config.yaml
win_length: 400
tokenizer: "word"
encoder_mlp_ratio: 4
encoder_dropout: 0.05
encoder_num_experts: 16
encoder_layers: 8
text_encoder_causal: true
text_encoder_layers: 7
text_encoder_norm: "layernorm"
text_encoder_activation: "silu"
text_encoder_bias: "all"
text_encoder_parallel_block: false
residual_init: "none"
lr: 0.0027
shampoo_beta: 0.999
Rows from block 2 of the audio encoder of a small contrastive audio-text model, named by matrix and row number. Rows with one number belong to one neuron. Each number is 128 + 24 x the weight over its row's rms, rounded and kept within 0 to 255. All counts start at 0. Numbers have three digits each.
Before each neuron's rows are labels from the 100 clips, of 14848, where the neuron reaches its highest value: "top examples" is what is common among them. Only what is clearly more common there than usual is listed. The data: melodies that start on their tonic, played by one synthesised instrument.
# fc1: MLP up (encoder.blocks.2.mlp.fc1.weight, 640x160), inputs 0-159
# fc2: MLP down (encoder.blocks.2.mlp.fc2.weight, 160x640, transposed), outputs 0-159

top examples: square lead; thin (high-pass)
fc1.322:129113133104185135089099177120110139124120128089134124135140168092177127107159104105116143127097146129102163154115131090151095091099171125166141101112134105119127139140141138123105171124130155112150130110141133123112127115120135118167185160114121144132079131161119140104099133149120112145124146140103119127143125133160170095067144108154120161127072192142128122112140137149150141153088148124122147143126145161141108153133092131118131095086139130106193123100131142135090119151085120
fc2.322:097166137160106132106120128114160111125118128130123114087070143083126153167125147124171105127113129128110117141137134133103141141107142098121165141111136139158113128152097105154159086144153157129172155155126085142145148089114128132115138184145122099121148090116163099108088133139114126114127099155138136134160168081149149093115111156165133151133131132139089147148144139143120133152114146179099099127093107130103155157126175094157133106152129103158077189155143127094128136127163140

top examples: mains hum; tonic: F#
fc1.46:126140097124184111094137123129138117111135160132144132154106140132121093185123100120097142138125130120156146118182098123079109133118108173137113140053102114145125116120167100144117125148104158140137097123140121161135149118117142098123121121134112112130108138227111094118111128155152148146157112157066127116137147106112106159140134116155125103179094156168127137076136118131154171157113103132134141127115153137115135168136137144116101112094108117106110124164134088139140126123156118
fc2.46:112100152153142167099105129118135134108130182137109101112133104118117125118108102147135137121172111159092130142114176144142156172122147115133143155154134116113149100077153147124141099102127088122134121167125144129112114116066159111104132122109082122148163136137146182160117189143102124137103139143108131133146094170136181134111124108169142110139135135133067110096124110100124186127104162169123096128124144137100127133132142129145109161120095147169121118124135108117084174144119112

top examples: the note G; tonic: G; mains hum
fc1.502:122082136154118131123164155155138113145180147147109116153142135114149139122099123151096152123163087151111116128130113130139158157102153130109138073137118142129166108112158100135150144186140138089158146110104086112098104163093139164139144126119130130120119121100162153116137153145138146114138099166073095140111113111159130126134081143127168141169084142078110098166104135164108165094147119126136177141149147157106096102122090144134143114164137139106121152158150101129116102122145112
fc2.502:132115139105125076153145121145135120088142122151136111122122089151153102148146130139134120155168073133099140123131164107114147123167138167140153149116136121155107146120098132089112122091156136171123098132124136116150117118138127118147057098126118122116118091130147172146149119099143141118178156108122110181155129098118118137134179148135104116135145148155123117182093098111154138146085164111138146149110143157167130111102117113170134098171175136103120128153161126129143062151145137

top examples: the note C#; bell-like
fc1.636:122134097083085129120133106142142119154148131150106164157100105117120142110117120156125127111144108128130175088154161140105135103130127131137119142113152087135186150130170114124141116110170184124168178151130110128116148127106149113121153150054141130145135112154161172129080113129119124132128139143113127145184094094103114164146106135112139092165120135102129132184144106131102139116118145128152140152084100126092090140087066115153136122142135150114130141099121143092132137111103111
fc2.636:111146124116108123133103109153142113100140096150109141107124093106151134146141139112106150111126137085166113094104159159124144141116126127114142122152147098107098119118080073168119146148146111138149142112170148123190144142133145129175114097107134134125084123140079102151132116120142123135113096093149123133163163110130156086136114064169146143094103148134103134180121137157115150108116116116135073166125127134148143150124151147064072102126126156099142136163143099114140149118116109

top examples: square lead
fc1.374:120117134125071130076099150129149121094091148072139116149146089127148124142104091149129111141084119110157119140162162133163105126147133150126139117139144101142186125112185119112155160161140105115126116115107151131145161110096111144118176153112116154133128122159105146106163196112148107109155113085091146144112118141138139096118100137154166156081120128153111114158149104158135085134090128105131093107106131125132118154087142120121159134167143142097149108110089153127113114129127132
fc2.374:123136145146128136156124211111113136123152114122104107096078083112112154147141146128150142095116102102144105123148108131144108109099106141127108159124107153120139130153116155079142122118134126100146149132118119128161144107158112119147175117132151086127153136129120081127078144092149137142144131126137138133136114125133148141140133147163102124088115127152148109135112113138132129141127087096164115145117188097111177105166059126204114159131117146139146095121112103141130139150196151

top examples: the note G
fc1.59:107134154096171135095147133113142126142172124140112149131127181156156105139075166155170106093138110116117125120142132118168112107137137115125146114160115147115129145143084131107115113113114109116122132099148155141121130161110143138080166163103144121126107138127139102086176145091126142127120178156126172057158143147138091099173087138103149101113090135128169128069075137080144138143107120118126133144154122125142122144148097123119121111117155126117144122144156144135130183135150119
fc2.59:130092167141150155106109106132152168110078125107125137095128146076126147123121057087114143135094106161144132127114151121121158100134086128104105146106116154121118115089086141120158102125159130098140112144130120112154109097128106135116102134082150147097149132140144093119126161129107109113114120116110122093099127077146114128107132145163159144157048101154126099113126126145096135173140150147092110120109134151113108143131130146083138115098138123128111119135129117094148176112191147

top examples: the note C#; square lead; tonic: B
fc1.134:120147105128098128103158084096112130126137135144092147118111113152118136101062138138154102169134111111126126126129168117179119090076147127088122120131120101087128133162136138127112153049090136094113139175112113117143176101119154138152111110109130137089137114141123140157160162154139128176131120145116135151144096133146129120130118097133127162126143110111127099084118115159164134137076113088106136143128118160145102112161139110130147081151127160146091104145116170109120155164119142
fc2.134:114156148175125131113107146129140121141115077127111111096104157141139132145093074130140128107104122113110116098102113089084178139118113113127120127116136176096119131139132157148144113125117182134121155157142153094165145154125103112127146164106099154147149144132128111137143137181116189168102131163151121144114115154136143111138140165131102153082094129133124132176163144132113162117181126176116137156118120128144119104126128144112104107113139145087151175076107148091109162146137158

top examples: mains hum
fc1.316:162112160139121128111152131141141127100149135129103170112126129132101119124155086153124157071086117108147135148109110129146159151121164091087107124085110126092128122132141127106163097158106163174148133170105097134145134127084124115141149130121093153097122151126150164139132133099150145104126162081134146124106139127156145141098125103144137111136126053151115149093122139127153109106129154114136086151135189148165140162127136100102117124078116131114121141096149156122142109191108156
fc2.316:158130100123082126107085150125148093126084102149131115154117118117116122130148157134108135150099080147180119120129121159117118151108090154132180145098130105140109114097165153163064123109092123134160126112141140170083103135133155104123145141102095151144141156130106161133148104132115147122105100174105139134085136104156129113139098138122144113180151110154087145134097137145164101068121118150166138134128138122141183151134117115167108106092137109125115121120135130113113172137144106

top examples: the note G
fc1.236:095152134161124109111151133151107124118168146139145088104097104118132098099149118152106120132134159151117086119125081097128155108120122148089137079149100150134099121108186091173132140161117114108144132156166146134099107134130100139121108090061124159109136118157099156131158150146110113090180140126129144135089140138160110148151083147103162100136125132139126146141099117135171153073132129130121061126134111137129094131133136124145086136134173147107124157161115102130148128115121137
fc2.236:100101122147157130167091104148133117135126115173132111156069176138124131124160136158135161140108104125099138148095132121087123146122101058136105162144136137132094131126120115121126116122113160150134126102126124141093154136102123108123129122142134065124158121128155116120097080138123168135138065117103138151132172111114109136160140154159118085153154102114123080131155063087126097153094129119114092128134116139135122129117107089103131136143136114146158102151157127118122104155187112

top examples: mains hum; tonic: F
fc1.229:131095130139122120118138126100140139103087136123129142128124113146122124130116090158087123149101109157144159139127116182139155092083087168128104159099114117148121118125136112104123126144119154098149146090106090118151161124098121143106160115099109166123148140119163121129099137161116104115158210112085120136121092145154180162144129159125169131130094129134111158059131115159117157100130152112119118115138167161160153146162118096094110095106151132130124123127093132095125173128150130
fc2.229:137142140088178112142121105115118138120123128132112105130101148109165141145133159135119123118141099151165108118137148137112103139142148113116090152142148131131126132090115150085127130126075102167123147128130060095134116132133155147107115096127103107113113109139102145089115162100147190133085074145135114121122096150153168130153155149111179147130124129105102058141095091114158119142125134134129105139113167120122130133108098157130082154132154121128122179102102073117127096107154164

top examples: mains hum
fc1.339:109154125161116151133152158113136093164139117134161118115124116143151117157087125108148180169164116166168099102102139119122128144141134149096100135120151170115155148119140143070076174174104119102116139123123081141162144116101119140090130128124091154140121111117117132130104172114133120127140152137111122144122095128143126128167078152198126167144144150113144128120078152122098124118083104145146132139122124068126155148112134167100146092128113124100153129145126105131119134082127154
fc2.339:113151150182123165142132106121152160083139127133183107109077149111145137123148147119120134115163121103167131130156154105151137154112124101158150135134087160117089133147140133139151115106112129152129144101132119110074094076130167142120157073089156184091143133118092120169178107126095118140116107140126140148116203155141104107109127139117114130116113111172146117143120141179127100143169116150108153133167127106147114084134134147118109129117138112125114134120120158121130117128102154

top examples: the note G; the note D; tonic: G
fc1.171:107185121162146134121114133130113121121151156105127091145161159151145135082122117163093154104159172134131123156169158141113123100106150154085176097139157138169131112138123110114099133081140165104147124140125136117106109122112143080128127118171147125130113133144123175145131146129097135158144088108127104139104112168134092170131081122098128086135111104125126114148116064132128108091132139162110164144139151137081120150098144140100073161107126115119142159177133122113136136137104135
fc2.171:146111163133099139115112136128154115111161115134098087066153130111150115120125125116118114146103185120134129181121101074155165108098087131136112153131166137087123123153162120110168157118118122169150113108116108131120122156150113104090110096123077140071116133123088126089152137099141122131104133122139143128119123116131083143131150127126129129128162147131148098129117170138129107158152134140129139116129114150119194128176154091142171122145113104087122118157131075120084174121132128

top examples: the note C#; thin (high-pass)
fc1.486:134131126103182160112081124116116154126136118097087109110162105120136131135106073119126093128113113131114143172135137102151102111105113137150131120145082109112128096123141174091122118093110157131117133117167114105126147120090143124165157153121131158155095135162080191123153140145143126152128130111121107103166144163087146098142135141200112178130081197143110117097153113172134124099103135107129156088107106134126148145120115117146146096121141146134121133120101121158115124139119130
fc2.486:105099145167178157158106176101094084145128110135124152154127163108084132110129200111117124154106147134077124087126147086137121126136130112132153132127124163096156105141108131133110121089145139152141122156115111154157140141109132112123179102122104146146156125155095089114123103098098149148110106154125182068135142107116141101145115134144123129112128095128119124140103105130126095147124156123168094087118099101100124137125122158125140111104148112135157155108130108149145120175189145

top examples: the note G; the note C; square lead; tonic: C
fc1.364:083161142124152090153119140128141109140101151109163142125084152111131118084128169113110136148083122117136121101115133110143150105143142175144125128130100161142102099105131123136131166115053151111128154109132124135165100166131121148121086130100129104140137164148151096109123145155126185131151153149109139144105131143096124114134098150126150112112085137104138129122187172144113125135123112133155140094079138096113133110133088173107135080134141151125128133118128134153133088088065093
fc2.364:148170143125136127140103134133118158117125140109153161099082144127109157146169098125131141136102125138135154147118103132140106112095164113091093157105132108115133128112153130142127137112066084101126105101094109072137100071108075184131138104137145120101185095129151138128111115105141126128128149106111148141153126138114104118123098098121096147150110102135138105117120118100168159154079084174101095113141097150167135118122102102156106118142164160142133127104159110151099104127126150

top examples: mains hum
fc1.166:124128107147112105109115115140156117134101138152167149138156142146114138129060129092119115152081140148114153107141105065118122089078158092125132126093044135106105154120165176127083113144170143108158088133136151139124155134146117121148112120173150136127115117102103090117132127125163139114131123152116152095106124135126126124154119133161155119118122118132140146118126059131137104109092119117150144100140108129123137151118113118130085118182076125147143149171161163133125113118119153
fc2.166:130157153100147103103130110136134113105121117139132113083117124099083103110151103149127074120094116157120133154125103181152119122143133147125159116129100139149118129146124118146136177131169109135129055120130173108108091106120173142117104134102132111131143089138159107124144148115061142101138114110110143123112150141141134188112147136136144111138134120139118135106099126124176086130147169129100116119116141132184112153165108159125166098122088107140152060123111149147112126138172147

top examples: the note C#; the note G#
fc1.439:169139099127109100142093146107108106176137166165131171137118143141147144138092108165120109111145090153173135107157101127138157151034117137135072146149091157098117111178109136126185141120137151116087124135102173151128084124102105090102130152153115126144131098130119149137162140114135111170151112128082151144140117155132126128136084133175132112157116138138143141119098151085152115086136118118130105118123166137131111140128111104148133145128168133136122113120132141160125114128121121
fc2.439:150146136115133096142145127152151108098103101093141145112141104075128124132110117108137135156166134113096146102117142098180113140158127090139111156146161155132141152135127133120120117118145141106188092120138121165124174104112135090094125141089114102152144137105145094137060119091123136149080156152143139140121058090119140136150122111087151110113074165158107148116091128168145075145118136121127125120098107129114157118138165167108120115132131105124153110121112134106141100098143151

top examples: the note G; pace: fast; the note C
fc1.442:158168150110148124131119112089134115103177142129124077155151087156127100135099095105096103125143148147138134124140150108131129144146091135103130122104154147133068137120125121140173068138144158131128142116170114146137123095098120102128101137114121157128092098151138207169119141138143147103125109156074138161148152144130127122120104099123102103141136194153095121148137177161090147101161129118088162128130146129103126107138132106132131169125161159108126127127111153098132133118105136
fc2.442:151128154125136142157120129128091154118148138123150113135122120136109131108135128117130184135132122068116098127144142103128128145077117132166112090166133094139139102120121150139161171119141144142104075130102112149138117153091126109104096068134145140126167130105109154157099158099120094125109120179120091100117093098094116110122119131137126137112152107161128137144114144148110115142149123121092117104124130104133128097057100185113198154152090128117139155101122108105168143155094147

top examples: square lead
fc1.620:171148137120112120159116122134116141104119143116146075125117086098165106098071131115147159102102146103115147165174127118179102129103168113112164142126149161110136122123061133156127132106143123103113155124164117120131145162117119114148186123116109153110101135156160172154109111156135119151120161145119170126130151115146100104127093103129154146102140177137104105070120130139067137116115143132139129097125116110110105130123116126124134153147052134117114105108117137111156158114123109
fc2.620:104127127151137138141085160114171125166098115180114098178133158150175126135095143147152131138117143148134100123127122133141110121136115144117134140127171128079103134139157140147146125115162135074112098131101138128145114098125166099176138122101113116154099160120159118115117101067105151145114110164134094098143133092129150074088127116115117111131121132127132098133118100159137100155139113160141125170135113117097112129129100137141117097179172133088132132146069094129085158134166135